Weights of a small image embedding model: 32-pixel images.
Rows from block 3 of a small image embedding model, named by matrix and row number. Rows with one number belong to one neuron. Each number is 500 + 40 x the weight over its row's rms, rounded and kept within 0 to 999. All counts start at 0. Numbers have three digits each. After the name is the row's rms in percent of the matrix's.
After each neuron's rows are labels from the 100 images, of 14976, where the neuron reaches its highest value: "responds to" is what is common among them. Only what is clearly more common there than usual is listed. The data: gratings and oriented noise at many angles and scales. In brackets: how many of the 100.
# fc1: MLP up (model.blocks.3.mlp.fc1.weight, 768x192), inputs 0-95
# fc2: MLP down (model.blocks.3.mlp.fc2.weight, 192x768, transposed), outputs 0-95

fc1.104 037:449511483511542575477456499450451502535441512513454536556543453461543584552450479534507471464519501506491536490494542455492528505495446468454508430548487505441522456529567532472444512460553471539521470517493537591511505474497445448472424430512544501521516506440519533496529489497545454469
fc2.104 042:527401476549552545453452537454527466508481460543540476497527523533436531464537501476514449521667459505554511551452452560512526446556494559450550498472538458542556493503544475534456354507500517490505522520470533531463444460523452526439501540482464480514483476510472527485538474505527570515
responds to: noisy (80); very fine (44); stripes at 105 degrees (29)

fc1.76 100:438481508522521479511470533577455503453608500586532555574518462461517517501549546479518463504471549460557517505535505490491448516473547522475459513434555537573431522493494455480527493444466562537476427444460605554493553457488480583529499474477532521459481521487459484487492535435527540529
fc2.76 096:506531514519512534485473476471490537500553523490555505499424523495524509491534488492443482499257464509552457503490454439472484548374472499479510468533478500518538505452470497528561492521506551526482486478524499490515617562505455530524493535534540500529501559499514521488493484478500489537
responds to: very fine (79); low contrast (62); square grating (48); angle: stripes at 75 degrees (27)

fc1.703 097:455493520590426575567470481497442589527540452479537522452453512530557510516505476436572469546552516474461487516513501428522472589522489526456539490531430543532535523465535544519490543548468507471507481500425450487505494520496507488433510449508529537482548457554513454466571460513471531503
fc2.703 079:532469572437549475353497498471506447462487527493446588554436553450457528533494539500461527538644431495447522510537437456537510484537471461510482525498522446494481563454493465490493454465477485520488492491553464523477381492486511480535499514505489466529511516502478532463497482517506537504
responds to: coloured (91); windowed patch (84); low contrast (63)

fc1.168 134:463463495539512466474480551586455476453581537572495556552517452471540494499499544510492494476481524459574538505553487446530482496471470525534472514473493471537438471481425457488448516489409552510486466452473512616495527548527493587560519482449514525503493541444482475478467516373493570494
fc2.168 117:550522461575533477553528591503480520507529500475486502532486457490516511556498459499515547540263442480557530532500475455530463513407443517483505457503531470521466490500446512507547496505436531499517472501444514491502501562497475508506499554491547513531458604468486483481507489504452533530
responds to: noisy (81); very fine (66); stripes at 60 degrees (48); kind: dashes (40)

fc1.173 101:438448555594463543534466546500418569512648437510575523514542455498545462551513485476511513547512531443541472505458517432515477552473515555452487502469483523582464554476480560512592464540417514453508455490425478546481514528495453540461503435448541536438524477541491503474524462481434522507
fc2.173 074:493496567516552429489514527483481472497430543433466484518399525491449521488523529517535540516344472510567515486531414510570516497373426484559547506559521468484530454519451483514470492442462503479445516447563460489548534537491501499563518529554513477553520541507486498486507479535508524516
responds to: windowed patch (100); very fine (69)

fc1.79 035:523510502507553532483487521389456457470457556475515497509489428530532523446457451496516490547505500486446493481533519488519501542471493473529507543485535546540492495482500538527426535456523547465476465524465468603461477454507447483618517470499495512528505489487480511568516467482567474532
fc2.79 040:516478488511522478451542523539478464496569507562471496541508492483431449516524472480466474527536428505532458483470441480484475423470465521516496500495530509455560564501487469504486510561483484545504483601487538582413454494506560500453491520462539525541548514449517487474531501454527486537
responds to: coloured (100); dashes (74)

fc1.763 083:443534526507437555487469501459424507513509429443483516449545469510562499537517516456503538578561528418434525517456505480433486537476539493513562505518493432544457518533522483561517489505435486488515466494457551503478498506488475533506485455498523487508481452500486468566603489514524429463
fc2.763 096:485446674525584456524530491555488512469483552535506562532508469454496434502517557488552491505659500470501479541429522468474530467435528462483485542417513527452498519514471509436521519485520545463448498479477493497532500493525523513449524567520487529481515485498486537512495484552502485524
responds to: low contrast (100); windowed patch (42)

fc1.155 129:512563511574419541491548545582456475501464454472447460487502497522507514503458497484545536541586532449442530462464514479584487543507463497496529464585404456489499521489478495449569505530442454476495543511450489519419488524567512434526485508515498445494486491458488463515540448443504510518
fc2.155 144:591463529495563467490462488488558517452527551528520570480466498453428496533476556508456482494574475480436498568506429481524491460491478474507499550535535431478474520481487501521483522476518533510438465467542517509546409473502502522512536573510499472525451608470470523446484480528480519459
responds to: sawtooth grating (83)

fc1.269 100:470511429429523502517484506491477497496489533457497527486539467518432479576538499476461541481455534510477519537477475547456531434542553457578513583453547467478423446523506457544453529430490529569458483431557530542566544456532591526473546488516439498548470548422478472540507551474520496422
fc2.269 121:538496330510481523510510524533544481482490494556461515492479533499536466481423551439526485489342512536507508492482474485493503524580483473493514469528483483501548492443498526508519526508515431558527518507507471465457570513517493489540485498490464541492537506487536510465480556513508490530
responds to: dashes (76)

fc1.417 122:485544493463484504487557529516525456553424519524419471444524534562457470428426485531488562474506520523490522439490507586525473481536511502566556518520491561492523533483546538445545549473569502527455460486545471402418563464496532413486537437512426525420506494560507445570459546528476489480
fc2.417 090:560523523539511460551545577491524499487494536494485457492471494512559467561461498580536523508478350417549575562523557474495429494443436487482494494478537463442488526469491497487544412480450483471525469617408532513457498524487496501479481543494529502536471522523464514517494496520467484526
responds to: coloured (100); noisy (73); stripes at 45 degrees (27)

fc1.342 039:523543484554526565524438440507509443554460536469481501518500487472551491462434431531566483507506472526450438483528512436478579519492486484504526485448457462524554483456532552486502497514559548487484536576504530545506487435525459464493514453546508516505493474523487450502487491488562482439
fc2.342 045:481441402553483506532455525472555484560492513526530552539538495505516475463421491473488465507696450477465476530454443527511461433569513521466495539484540470497516493541500453528488460468535441479525454537505506508515428504538471488395498475478458480485470459487432526498567514498473538489
responds to: noisy (64); very fine (55); square grating (50); angle: stripes at 135 degrees (32)

fc1.607 036:443478459502510463504481432439499583516467470541569518536550516503576454495526439490527467513492577524443486587497567522522512522528467510489472526480482541512460565537453566571462547445520456523547432532446488553497475500520457462483422536477478525527443500489481528526477499463527475471
fc2.607 038:533411567502474462466506564509508454431497488500516495494442443455448487429487467452497489519496476513502576439496507515468457510465516481483568491577488451476516429514525502502499432560526561493494540489421511578547511458477558489490503542476470478467538506523448511487526474501527538500
responds to: very fine (73); noisy (71); square grating (45)

fc1.690 083:477509461480522513528463508565464472501441495437495567498573474546441490478523495473518550567470505536507529497501471530469525492542567446548565590443516506494387439481587453544475523467506569576516524427575516498511544488482556515403532477504428509534496489446538450532535553470523520446
fc2.690 100:546422405511447487497570510514529499505460481529479487477459521463519483489461500500587475493407425508517515512477527492514521558515428537477470477530510479501582535441488527459477490511510447519530492608502466499480556538491490473562458525500500522504554511504522522472473502557524483597
responds to: low contrast (98); coloured (78); dashes (59)

fc1.628 107:489495465496510516517397524459481487463604519500584544547494551477537497485558538452471470540491509452511479582526484462478452528457561488464510505456535524610494525499523543560531424468465546508527475494449534500517540397462457570409527520487517519492433506526469475488552546495511551415
fc2.628 099:494479493492493492413516426464532498458541522520550515528458502454530513561523529526435479480302527506532490542502428421500485522457454470503505492486500496447543523475480448475557463502536544529481510465492488548513593510526430526572523510528583493478518499496505528470528495500528442508
responds to: low contrast (99); very fine (74); noisy (69); stripes at 15 degrees (25)

fc1.569 107:427522473453547457490543536575507455568449573522469509509536499515439518417515455560526544465486517521545477449548517560533485469524524534533510553475520542490499529456521516423527527455540602536449459441543528464459573468521524506483559467484453499407473515506468407514461550482525560500
fc2.569 084:592477516513556479536495576492543503458502514472469493519462486519511482581418511527512533513516387455511579541518520441473494514492484496493476463525524435502483512406485499500552435477453498518501488607505527499503513508488521454524450553515523508568498551472487541475504501522493476521
responds to: dashes (88); stripes at 105 degrees (39)

fc1.224 048:513532502474492559498498507519499450572391502483434479478463489470455556439491473569502448492499521517485501475554517495546470504492541510501570436569469579533555516495556570583427482488508524449528506528565491465477445443475492475471477479553484497458485473507480465465497541491476604437
fc2.224 059:468490474518532509426502513492481486489513538495527550542478515522465527508497474512464483501783449495422529505527433562570535459591486457486479484488502512491480506518502484512472451484491471562535488525483509568482396462522491505510531481456528520486521479554498520472497520524476516499
responds to: noisy (84); square grating (36); stripes at 135 degrees (29)

fc1.19 124:482462454535562455521512521520477499470548502536542565533613400504458524523559488516538561552468534440498487487488459505548436474509522538573478537454496510494480463469500487466459483505404573546426498408506507590554592497559525524511562488427491484462454544497463469536496467431508485508
fc2.19 147:590506455508517450521489588541533507502540512473490461542445513490465507530492479506484541519409410456495561483525530472516455510435418502480448442557561433565457506479450510497609463491475494449499469552508549506477457534512446492525498585520550458535438556463480494482500480501505557502
responds to: dashes (87); stripes at 15 degrees (25)

fc1.5 035:464444475562477470506541470490544476471567505457468507573461464535521458484507493468611490503490478503475457495470607455461539548441456472480549498545487462481469432497472502497551512467466484471495551472485562480393496516500544407462471447529554486547508500526518522593501532493566433506
fc2.5 034:533549455458488528431494544519454497553515505500491490510500434507486492514523524493450565469479512494522480566513460489511506522477441497527463575486515408518554399514526464577433500458502485535509504513506428463542495536489503531588480459581467509455515524518552558496520488559496500519
responds to: dashes (98); very fine (71)

fc1.263 037:499487480477483466589487474519443539465518512465517485473506432507471478575487557527488511495482494512523486496447540432505408470506527506481539516509514554446500595497493488587467566429486508471441465508593510372468461482468505470513492457524506584536486520460535508489547484447450404551
fc2.263 044:539437557513535446487556536507455484552487515476495541423485488506469490437563520493443479510405442564516494477536408520546545558416450551532453455537499472478541475509499478546432413449482496506575586455450393493441529531481459531537549513468479488519537498544546472496511522508527540498
responds to: noisy (73)

fc1.656 096:490565510567422587469478531527461494523401468459444534399517518527508479512441515485543495561530500481465523488477500548537501507538489516567561474541425524502517559507557510503489565525486453510508511508487493454448500480495543452427489452551433525464477505528555462511528498513433535470
fc2.656 098:509484519518532499439527519457498477471499542481495526537506482512444472533478534515469519502718485497412509569502481549539515480537501465496473539470522472479518537480484498464479499481510518495476472507476474505504362416507498455486543517460474502488462511531481541506439492554489509481
responds to: noisy (76); windowed patch (61); very fine (56)

fc1.712 099:471543501497499527490429490486478527437599529497540533570485529487552504486515525467461445541497519464507441562485491438474470543465554489428509504488555508578481537500503499590557489476527516523518429479464525469513500409475488584503502487499541508485432533510439452515575553470517540439
fc2.712 088:476471592496537517432516410508491514469581538537567505493436503451507526488511519543477471505361539486561470497512441426505503470362504487504492532512508498492537510477476446494531458500496556502464520477540486510510624533526463519580530534521575483483486493499513533487504493509519434527
responds to: low contrast (99); very fine (72)

fc1.461 091:473449446484521488558424528519467487479549489507570549509561503526439537496558484473473489579493553467508472554528502538508470502499546500493536553456514538552457537492547509530517469489490555559503498447490545473486557440502526534366549535491531540483413503486490460485537549490495521466
fc2.461 080:525478431518475469466554485487525480468543507540508507517456499444517521523475496502526457497328441519528529544516471435515491481508452499473496458494488524446562536453526475506544507467503485524562504548484472549500587519483461490575500519514519514513519469516501527494513493561547496542
responds to: low contrast (89); sawtooth grating (64); very fine (58); angle: stripes at 15 degrees (30)

fc1.93 127:509544496558481579542490564466475532532496417451527519443584509555509499578492485467499567591520500473470546494439508561505455485500509538578502507498488524563501544514529589502521508524469467501488498481479524476478506501490531461418497455457453550471506472538468497541503499532405458511
fc2.93 112:504496425536514448459561586487508466451470559502427494529466456543501483588519542513512520497470481498451562553529456534531497467514408487506531539453503480422522502521463444434450514469482507526461505408484497510496499499534536448519537493515397497528488483517521506504471479508485485504
responds to: windowed patch (80); very fine (63)

fc1.112 141:455579524523483551500486521502463493457517540517537525469506468572533481476503518506468516493495535452572455500467483507498464504459527500528514540532495520501461472513550470583534499449519609505491420480481552493562541438490534634481540472467496511478472512542461414537562536493481488428
fc2.112 139:487509587555513514487466461503551480486521553480516509539493525495570531531497557568494488499355553478528503587526473377546454445367466495480485497458459490501504557518508510514524444540522555466537533408462507511498591468511454516510540505512573496506491533526470470486485493497473466484
responds to: low contrast (100); sawtooth grating (39)

fc1.475 111:412538496522527517524463519590452494462605524567562535534510460498525506475544498508466510482479542456573500502504496459490467527464549512475485515460543512567424477515495451535538450454464570516459421486471568580541516476509471611553489472470549519456464499485450455522543539442517537479
fc2.475 102:517481582515541499480459450462494516462554528494545506533430525469507519485548510526452480501301467485538466513488459382510464466363462516459532489499471516498533480511494493501569462525523528472464544463454503485467607542509409528537532551553549489504504568482480492511484477479485511534
responds to: low contrast (100); square grating (54); sine grating (41); angle: stripes at 45 degrees (27)

fc1.720 041:473514467484475561466501537498498469531452531466467498442516537460514505484436449555542449531507450561491497430558498457529498506558463486527527430535500527553594482525592538519521536485518507468508505525608530517446497466438499490464523463511529470459450532518481488481527443471537538534
fc2.720 049:508438430501515500474462479454490465438506513512496535534500535500480515534503510437495477513694447566437468496500449577509550465554505430475433471492531485554538514491502497560493431525555485501523442494452450466498417466497408541490503478519531485506495476530463563493551512487468565503
responds to: noisy (84); stripes at 135 degrees (39)

fc1.735 041:455494509441519475560510437512489501426551479524524484492529517557446530479553585458604544503477513510448502451469521451432463538459525490528467545471541501514448460476502530487478484513435469494507503506492533542483524617477514490558512470472508518506475546478460491529544527555507472503
fc2.735 052:503515483500437531498538437522433525497462516513493493513424477492498511488563500500467529444309494542580489532467534516471482515392486493486477469476459517450502478500491439534524517503484524472558510530514490478452622582486524484543470517537477489506480522495549519536468485465556528507
responds to: dashes (67); stripes at 135 degrees (25)

fc1.692 095:532545538537458560457457494520446476507492409484478452494521477517493528487492469513455543560547481466524540460530555503521464537471460483480501440538495474603395555520492538539553456496525482460552464547487559526424475475475439471528469486546544431520459508468516454501592476529536490471
fc2.692 113:463520699538506473535558473511491512526505505461526471524508518491501457507543513489532523504692556464507482494472549515494539489410514504510460543483537492405480452529452463466518478490489496454448512457489524448539497503550543509527553472507513486502502448522492509529476469502471450496
responds to: low contrast (99); coloured (86); windowed patch (69); very fine (44)

fc1.289 035:421546464500487499438395506506536490486426488461510511499569499453547545466496431566603473568487510456508532455530517505466528533492490495489504505495463498529521477480505575494459447495464490428507521484502566552458466423542490486542491478547508496496533508521484470512474454467454502488
fc2.289 038:567473506540509482488492481508493453514534539582509456492530468485465521483515544520513448463666521453496483498454490554536488464507407481481477507502524524492506485460502525510560534475481534532433495532473481563417471480502424464509415522468469485481477483499445597526513502492457525479
responds to: coloured (100); sine grating (43)

fc1.288 098:476560466552484533521478538509410554489550467475561546471554450545474486575513493417509531602488510453483497530405480477462479508515547484519507526509485510546435449533552538530548509499459520519456482465454515499562521472498543510397509457458468494471473491524468439537572475471406524448
fc2.288 100:479435502538528464428514518519551451439450566528494501526463501454524482559537541580534483468431491528514504596558446446542529475476437508493512538443463520431555578524491473470459484475512509473509522432469454541511561497537474477535547514535509504501540476534513511462437475536542496544
responds to: low contrast (100); noisy (93); windowed patch (86)

fc1.358 110:494553507491424518495443498502403515546528404447493459499518470510474533500539447455531562585555489432479503430498533527513483547485488510524528467541536450571387490534478515525536480482457523469515457541491590500441470531508452526506482465540506425517475501451495473517602458484506467462
fc2.358 127:446500606536494459516556502488456523504483526472529465515541470525536470515577509517499515477641570486509477515477552491498521507449514524515461524461525508366526444554466466457472461491519512462445504443453508551560517509553514515510521454484537481472517434507509498511452464489499459501
responds to: low contrast (100); windowed patch (73); very fine (48)

fc1.530 035:429513534449537522545501493521443528487513456551483525520508518454501489552574542528549479524491546490515536413452476444465509523457552538446522455466486466457546476465498540513473566510497456497537494550562550444508454558560481508587530541461525531421454518537514465457474479545453529533
fc2.530 043:457480613477524474454510501527416503507487502453502511486518495519483540451544493507497500550444465451540540471523455589515497479507440514503608465556519455477457478474494468492496474506497528483459570525501470460418493478457478487493505441573530501471558520530458536447475467518504474488
responds to: coloured (100); very fine (69); dashes (40)

fc1.686 034:471476426506504450436427533546535476451523517446434479462534489513497462535512553526508489553556494498454487582526434488483541460487513500507467524500522567504551418514522499566531542530519526480513562514473486561504492452498453483470499474609559473570532522505478460549429570476541477527
fc2.686 036:544458442510554529474420555577565518476529549594454541464521531489467549536521584473541460480656496471490460451507454483531524423583522509449493539472506495543485499456524506498476485450498436475463471607507479502508437486474482554478523442462504503479452481495403532463574499484468514520
responds to: very fine (51); stripes at 45 degrees (46); dashes (46)

fc1.501 082:497538503493490515490410486507513462499442506481484528492474533544531517464475495479490436512505512518519455510480478481508432562503545465424541432542480562606543475512536542566485493502535496484541467505526489484494505441454464495514482507522484532476475524526475425537560554498498519418
fc2.501 073:453445714475542488424565428512513497437576558517557545558507497470465433464510526503525517468580454476543494487554463445508523505447533490505476565471491477498514536474516466460536479512500538487494478552481508498461555483511483530552553496472538491500538455531462504494497483501546451536
responds to: noisy (70); very fine (41)

fc1.362 140:446535523504486511530463506451501516484524532504548538457464494505587448526489535489484467483467525484577482535501511482478483539467507483476520540471536530520490525509528494537502475440533577516547376505446526501540542448442510640454520491450508516469500523556505486490529579526476475431
fc2.362 143:498503546525495478465453448506549494472520556488489524567481493478549488543485556570439443458358563508543490554530468414504494476407459454476478504467491497479502528552507465500523434480577570508515502432514545517528561447476452544526549487541570522511482512501472486489504541498484440429
responds to: sawtooth grating (68)

fc1.311 029:469553442493535524536438553481511478481529484562541545484471472497521506550516442513468448473483532505462476550503526514525489508465517447527565491467571516524550414491514515505542505518499541506514471559499517575427511455469531576516480486509421507572431467522435485543439473462464560541
fc2.311 038:494452465478552531486493428537540531446504525504478492471473486460456498553507501549463475477537471482520539417454494439535511460486473512477499489497470470519472609524479441509432536519491469488479497568543496584402499464522540481498466470506477566523462486520567510438541478456518508472
responds to: coloured (100); very fine (58); dashes (39)

fc1.652 099:450477483446515502465492532417499488488461509532504521438522487510549500545531516463436478484480552517525549566516494523452504494480528494549589549432556496470534519497538464470419479438520514523475450458509509535528552421451507555512518471471486536463515488473493513503493580509538496488
fc2.652 119:482472374462490497450526509490497507506540512522523486510489471517471453512465521519455522484363549522537531483513475462458500520538504482509470484536497473507523499461483524461520483498530518576477460483553502496500563519511473503544493501475486504478539507516503496504505554479446459464
responds to: square grating (94); fine (61); stripes at 0 degrees (27)

fc1.444 075:504513512521468578463474536529499449518384484526438519419493515527505507454424469518505500536530486509474523463528533536546455519528467510525490471550447552566535592472555555493507555471531496484531482504518491425454487463476487453426493480522437521476483517552532455472493526533483516455
fc2.444 076:494436580496554505435529491487526484466503493485519527555518493517436449509464550546507527477747446513444502528527484583559509459584494450511453480434540487466513499514489472494489458490528468511484476518498521521474390465496489450523514463475478483478473485533448510500473476535511492483
responds to: square grating (59); stripes at 45 degrees (54)

fc1.746 115:403454518499490542473573531525416529498543518535519551482545460503502490488477501517479550464504570483549512469450461531540502511489538567578461517528501453495456482493435500467483507532440506500402448469516507572525516514517507568587505387434529487425514527505449507515472484431449525537
fc2.746 079:528479551429576470525516529468530494471457542496510479493469494477492482537496461570544508497438369517538483499503419495495469490466471524524555498515535496452551501432473517469519469494475525534449480550524508441532556539511477445510481554550518506523466559493490561487459499562515492548
responds to: noisy (69); very fine (66); square grating (38)

fc1.747 051:526482524478518462524446517520491515444544486547574505520528456497508503578547568476560475550484545448478502537504486511492408500484544523489410477473565536558508531501515573544551507505479516500455480493487582512473510517478483529506508542466484540487483553495519487510530491509501490470
fc2.747 059:490566479482461484459554487510425488499488535466515465494405482466507495499527464502486499448280460495553486447496466494521485553388494464571492469505464511481511482495520474502543512463492527484526532523499505530495670546482500500573520513531543498546514499496547540530533501498528499536
responds to: noisy (71); very fine (47)

fc1.390 151:529536459537511506495426475459499559457514507466559520565517442548509500563531523447473472553484532467487523564463447399452497469526509464461547543423495482518474519495556520558539503479532536529503475403462413479562554455497505527403615494511526508534459501494502487574608506535479469427
fc2.390 144:545468449445564464443529493528526472486531535490456467499473551450439446506448519557458513447450451528506502475552480527463543463523470462531461502568525429465511495421459481469513436465531457521479509518568507476494535524532508466572480538547506456539481524483509537448447517495532492512
responds to: coloured (100)

fc1.181 033:486472513447514477541528479493536497520480511565487514446521535518490466451475510444552476524486457477396492458522491550520495561519485468443465534431497477473473484509519554478635481530506517474513525524472487459531531611504462534550551466420537476535414557504489457507434493557484425500
fc2.181 040:560480540459446486502478419506476591451564518557529477544510438537469520441521521483476470531499430446561500485508473521500512419519480477461558455479513514432489517531545567429477536521477489507498505591518501465494531485521455533506461524521444531517470522523527511499531482422516494535
responds to: sawtooth grating (85); stripes at 150 degrees (25)

fc1.570 034:518504493478551509538438511450470539479467506520454479464502510505482495442499489505477512497522493520458499431479545438493500547505546531506500505546497517522587496520507521495371522545523439501556505546520536590479473443511430485444483467507578512463495524454464485485467502534534509506
fc2.570 042:426522419529460509449480532538524505444539537471475530536495546514466493537447489450471432493656410570463462511477477489493562450539531463454499516441527530520537462516497481546484468455561513500517456474498470582461451491506480462477509470516438463494492457505449526482518478512528499466
responds to: square grating (66); stripes at 120 degrees (49); very fine (44)

fc1.239 101:397508522495465555455580534572444528544496492532483506459544504534490481438416478525471548477555545473488497478484526529558502506484516549566477483582452485505483489459446511497517522542468527483442478485508531551515510518538549521579498407455509469416534514528453474518497471429464493507
fc2.239 079:568482514483560435495516525445551479480494525486471503512471499467517534532494501534541506471539317532544516504515469503517488456498457488464492513482546455516507513408487513480536454502498464504500432614495500460509537482488539451489466524528498527535495538513460530468461537550509554554
responds to: noisy (83); square grating (39); stripes at 165 degrees (34)

fc1.273 031:522490545487545485550513515394445486568465469606448540458499486537514523472508512473558499507502515526471449508463556492479491527476530525494484514466500503525564429512535529458438457504525565541533502533477523443534480500472464452607427496483529498564479520410530475496484438533509511559
fc2.273 039:530469546489525467452479483503481487563554494512444460445488502478494524441481513536496493496513479499567560459454448462497479404485449471554518437450567561508489487458528538515563486514478471528512477555517438508360465487497513536507492523482514497560524456462536515504480475492543500504
responds to: dashes (85); very fine (59)

fc1.591 124:462499461503526453543480527528448541459517520454515530544489439486460485557525491460506526528487546498487523530513457461466535486583530466483531553455533469501417461454523488557471551440486545540500523359531490490597570478564561551432561505518483496559480524430556454492565505457516526462
fc2.591 133:551516377509481481485523533543502476488451478524445461487462531513473459492453498473552554503455477493502507469484525536529543547551409501499484469571505423512495494428422512470541487494526460510500491532506507444502543538538550481530499571527475437575472546477521501512481498519519469541
responds to: stripes at 135 degrees (45); dashes (45); square grating (44)

fc1.184 089:498523502553428559507470551507459550546487454509489498393478497550525498502463458513513491535550519516467504453469497488508473532560484543530500481539450544529496513479546548536473580522440481501498470498475515509449478531498544485471475443522481553451555469490512448486526463506440576510
fc2.184 081:498444503458524473402528499452467479443510522483515511535510487466462489523549551532511535506713462542417525518560475529515476478551461461519476519482514490466518544469466462470470462467533494480463464476516497537488383480489504478558499470458495495510519471532498530474469501535471497505
responds to: windowed patch (70); noisy (67); very fine (61)

fc1.267 081:457457492487510494493450542560485489436608489531526555565540474488481507530587556474489506554471536437537514534534506478495474523500548529507450524413568538574416539466511529514519463459478531533491447484481569556469543434484475543448524510449527538489435527475473469500514522466500540475
fc2.267 079:474530482470474493480511462517488507513519508488532485478438507479530520482540476493527527516278490532585495487478478454515481523393469519508506497528490518492523492494487464536553514485500526519510541507502505497480664570514416487570505514522543512519530540486563533497522485503524491542
responds to: very fine (92); low contrast (67); square grating (39); angle: stripes at 15 degrees (26)

fc1.141 093:429481448433529471498485519572500428504405554513463513500539488521438490438525510524481506511510538509524510561541499559494529489561545475520572530439521501469501485456545452484492494442528549550519495440586514515492584428507505504468549499526474498520446481452537418491522569491590531444
fc2.141 104:531463393506487485468559528497484488479481503500499507505477475519510430517461484491533533486412448503505555522472476503522534499543468475496461495554496471459507478434478500450528496514493478556466479525496480468541541526512536495549443507449488504536530522522510513495486507512456466512
responds to: dashes (69); very coarse (47)